config = dict(
    encoder_norm_position='pre',
    encoder_activation='swiglu',
    encoder_mlp_ratio=2.67,
    encoder_fused_qkv=True,
    fusion='prefix',
    fusion_encoder_mlp_ratio=3,
    fusion_encoder_head_dim=64,
    beta2=0.99,
    max_steps=15400,
    decay_fraction=0.3,
)
Rows from block 3 of the image encoder of a small image-text matching model, named by matrix and row number. Rows with one number within an expert belong to one neuron, the router's apart. Each number is 128 + 32 x the weight over its row's rms, rounded and kept within 0 to 255. All counts start at 0. Numbers have three digits each.
After each expert's rows are labels from the 100 images, of 14976, where the router gives the expert most weight on average: "lies over" is the class under the peak; "responds to" is what is common among them. Only what is clearly more common there than usual is listed. The data: rendered made-up planets. In brackets: how many of the 100.
# router: slot weights (encoder.blocks.3.mlp.router.weight, 16x160, trained with AdamW), inputs 0-159
# gate: expert gate (encoder.blocks.3.mlp.gate, 16x32x160), inputs 0-159
# up: expert up (encoder.blocks.3.mlp.up, 16x32x160), inputs 0-159
# down: expert down (encoder.blocks.3.mlp.down, 16x160x32, transposed), outputs 0-159

# expert 8
router.8:133122176102069165158169099144116104092100083187118165118106150111073179151101071118122155160083138098173115151126125144119126109129146170137158099126135121121143088126152148067164107129126112165142132131095193132127147093157114189119120076166094099133134080122146090101070168183192097134169140120081161206185116119183143130117104145168133114208167103130175164143151098103148136155083177061121131147154111115094189187125078117161187165129123105085147127113144147171134139174110100
gate.0:105152090151170187095191133142144162106143093162131145155123085123138096124173133164101094097170136079152107144139128043128151144185196103094150161159114131127166131205101103109159179174124076145145110106084121107091170103061147123114149100110108078123081080108145133130139155143131198135109100125168133083135123156078170104177078116081098151179112102162174121168158145097137151170072115113124118189101084096149143124119092150114143125125200084074067123101110110117162115123115153
up.0:112134125121111143115163117133115170090110138106092146168148121141140118109147135142116161091228145154123128116083139071130135146138115090056090113029102081142120110177152136135122067156138123155159118122068121148142147073098155116131125101103206094107181081127089158130140143125097200210132114148129126097138157171054166111147152112127114152109058075188055107196136117153110175191130121129150122139107143141139132133167130110176125116150152170138076170143119137128134144169143186
down.0:139108126152124139137122145123161130133055134117091161134111180160122131143114131183162163114130098237135144117096154062162126126136132157094110128140073175112146148153167136179135125145145098174119152152123112151046159168142119149111119147108107086116197094134106102107156168163076170188139065105117099107147168157021139134155134131124115116156111115143146159180161170206095145102124192156119150075112138117180143113119133133130072104108100141122110174097111137102143164188171064
lies over: ring (76)
responds to: rings (100); cloud-covered world (95); crescent (75)

# expert 12
router.12:127080172095088145157091145134172123145145167138149134113143147130110199111094054136146145108126144118090165135093113103075100099075144186148137157101125143072171170128130156099165129160160107162133124122100162137089127139147126143175127148167147195148139162098142151132079094162184097108136205093116110121163113115168180198142139214176117138126167097112114127063166086167098120181117143089127130128162069114090088133148103114078142188096143110106191098146118174136150151150060124
gate.0:095080107161171131089167132126095027127135085158096149138105147137184146149130094185114209160100169114139083124124145169111124155147104086095156174142122135108158047203102160142115123068135155101074070103100136092119200120102121117124090065144124165101123099115142125151148153133126111151151108078160127143098145172158098133153150131147071070167105104154098115153114112147127154109070149128083160120075151149162197115104130107149136109150124091176053161160122141164138126105130169
up.0:205107094137097124159143096134114130172117109076098139132113149162135145131094124193136118126103169103140124117099167107110120079111115184096194136238047171134159145111133189098132180153148128139044093191135117125174109172157123145137142165131115098147085163121138138166125093105114104133117146080123071175102152131148120136115078134114107112122120209189068161074151163149104108124125119105128134133145120153154097149081118160124118116072110096173178090207092124163143114121129130
down.0:116118139102115107094134109158118122111162092151175106140134086091156108081160169176100107100154122075136124114201107151152157150084148150141104120127144183135124099123156125130166151166184170150057073088132150132143134125164157119169143149150090077159078227060120086107089112100109155189156129103133124118144137093115074159123131118131093207158135114091169082120147062117110080172094052130101067152168138067126144117130136121173153119095137123179126145112072127151146097152174107
lies over: planet (62)
responds to: cratered rock (76); full (66)

# expert 11
router.11:123087126141073145152120137164132112137148124119096095108118111119078165109118093173147140069156148101130073147141072094118126133126104152135190123119157096088165157164086148132172143157177086158123152136140174159142167138139126180140160122165115129068200113105110162129119107128157146106154199127133100165153111073107155151094179187164138128211108078116150192106151068187088160161123117049126175119165056089115106170095095160081111140090169125083108102173145141131143095131099135
gate.3:100132158136140098067149142107079181128142125185136141132181123035085131124098107141137064145133158150122166126226092172157117139110122167122130107121173203163172112127124165133103126174157148147135095085121168094169140155194126120127147131159151168174172095130118097081107128075175116148188089115097157170152071126138084124113095115130120092118115100134157100143144125072122091113100151149107126125178170120085159145115119116174163155129150153088115145209069091143104185104127179
up.3:146187114109134097151112123136100185079123081157182083136135134110095142159142136133140051141136213141161187092162124077108154127091113116088143143142124172190136093151133182129147210198113205109098128104148200092085114117102130118140141131122151173168203110127077119122131103140126103127178111098111148123128081138098122133132107098106140139078128127152110127127119125111104096101139170091138156116118114135095169154182118130222178157098128139102107127183079119086145207125130162
down.3:084132126191097107200124111130225107102156139151162141158122104168072158111071135139161119125096118125071095149108095118163119137096106180162137077082144116140162157106096114095069096121160132165123100112133115148120159125107120118148141140106136181146213140078092177128145131164179151152088151126125128182129154107136148144163175107134153036072112134145138116087188123139149145137129101179161146069139143173071164098133123084106136086149101142141147113059111172146086176093173144
lies over: ring (95)
responds to: rings (100); desert world (93); crescent (54)

# expert 9
router.9:120085194081110080190123121098172124126171125143177107109101123147145120088121089093152082124110078160146181109127104135073121112078101107114180127118188102131132161177132175115119119138115160128151120150116126190124123163122141148186149147176113159117134109127210147089108103147195113104063193154104155148105167107128197108192167158173193137077191094131103130167107114103114127128088117140083118143146099128056101140160158094084156163121128108088133145084124172086136094168130111
gate.3:150046148100159117153139145161145126139144157076175109071130136125157174140102095117144142129066102153141197107118115101084094110096157155180107151166150189097092165120113144128146122187121111143150162098162083141037138147174180147164140143115141125186109175161153143115109099191165106136108171134084165173118150156146193118161153148117130143091177160106168168071121162129121072066140146097118110136140109105075127115144100090117110161136088109096234137103146146084114146123144128
up.3:111156133144183134123188126061149123083081100191122118171146193158150139123105147206097164129151136059125143162011146121137164119136123155135155137085134122167138097099129064117189163111143093102135103132078138114165164097100104142133102073163167179116173121088096095140130130169098113103166119134147076107145149097176113153127128194128103184144085119184168096095184100130133137166159121073144105132139105162118183150126126159129114113108172148132120115173132153108106131181130183
down.3:162114062105133128161096090175125125161141089147133125149151097128119130147166210117151114087178135140128127122156111104163146156138106050135172149127156185109181164142115118174163192171131118113151114140153140099135102097183177120134126184062115171137177123162132109161151079090090157160151129144111104101109167190057125121108136128119109082139142088075111116107176132199069111176198137088144141095081106140129095120157101170092079108109077109141114148084120105120151114045148123
lies over: planet (97)
responds to: glowing rim (97); full (86); lava world (82)

# expert 3
router.3:140091195077114160126117139129133132146159133127128124089127089134104213087101038164111126126125111108189126147159108135080115112110149146193182156082133140130162158156115124140190114130197135155126074129099169167083146186141094126149130112147140159112131152065115153136083102116182100118126168109118129149125132155168153216121157185182142094114153130150108147088209102147147158157112112104123143110165083119115114166150110122106165175108157093136147093148118202090132113183050115
gate.3:190075132130110110125106134071214125172138098087178103079107134139137152128032122098124144128094132109117113133103097155127120155105096113173143156092194177049147138126139200156109127087143063177128119106103172140085142185178123120093136128164155151110206102172154184137117131117151143148128151141134121136094152122150116121164205161144163110120125143130182115082191128153149124096145091134113194118119113145119117131150174077119121144165100115093156153055122185094088133118139139
up.3:152168142107109140130120108141077099114160188153092123198161070094157042136197133167094180077160123147090077150151136151194125118137122162131100169119110130148047119161085095150121154158144136109126125115136084144203140110143074123152110081103176132120116140116144133195143087115118073163123154180154126081140192095175074141088093097142088111151123099084117110146115127117154143194113139163114106168120155105129151133127166114139154121046131150121083144130149090181141064131126138
down.3:066145163148159138097156142068139113122149091164157175129121175127146135152128101121150123119137145097145165111129179123087142143117117107127111121095154100095129113190122170131182159121079162059146142069152112115141136080114116158155104149232152155092136103053158063148072127140102082182131166140116151153095089178164117127103129166103103099080169125170124124156121077089154115099096172067113156177117138170111129135165083097165220198124180142148122167123118152126134126105096126
lies over: planet (68)
responds to: crescent (88); lava world (66); moons: zero (55); kind: ocean world (34)

# expert 2
router.2:136089162076070147175092122135133114165146128100118095111151092107072155086115097119139174064126122119100095145103071074109095132140153135121148158107129169113146118148094186101137125134211103155130159168117174115128142108109136198158141144176151129082084066110131131137120049110167161110127186115133146176152139139163171148099128179130150107159135055126119130096173076146103128205072120057095169116139083093103128163064099161098158145120176115089123131140113181124149126167093129
gate.3:157117125129127069133166125104163141119128146129169179121093122106087091147093155072132159124088089136150236143067168071137129143128105145204143100123101149128055117087105136142108136111109147170117128032130113140132088164128189134157124159089103094125086136130125161169126137105154137169126155146117124188106126129154122119156042137148100154113156150151135107051135124107194091159173098178148074116133137133122141153141105065141130133172113085138183147123133107101079104137158211
up.3:141177107104108177110077114175101094083117139131070107109121164159131143119140106134120063100146117115145170111232151128100111087114149136098178100092136105114148087142093202114148116125157116181120123184099194130130156043124182149102095087186111092118157136155115189121122125184050185116126143143139137156131119170120137132103136105110188215128117077181163128144063145141118142102133163116120086110101122086148124138107080147097122182126153133178149142103132145172147159155131128
down.3:153130150099102109121127116118212087164101144186208212110135132145148200143036078145155135151149130149107096145089095111059125098113151145148150063137185169107148160127146112139168126151123131165123203172150158119123197147083088104168090124158149173130118117137123196107124153106144063132139162112126107152120124100141138151101129134164109042096149126159154171143133141151127108136191156081095184107115118130109107149137078098103100160154160128122153140143153157157083118128080100
lies over: ring (79)
responds to: desert world (99); rings (98)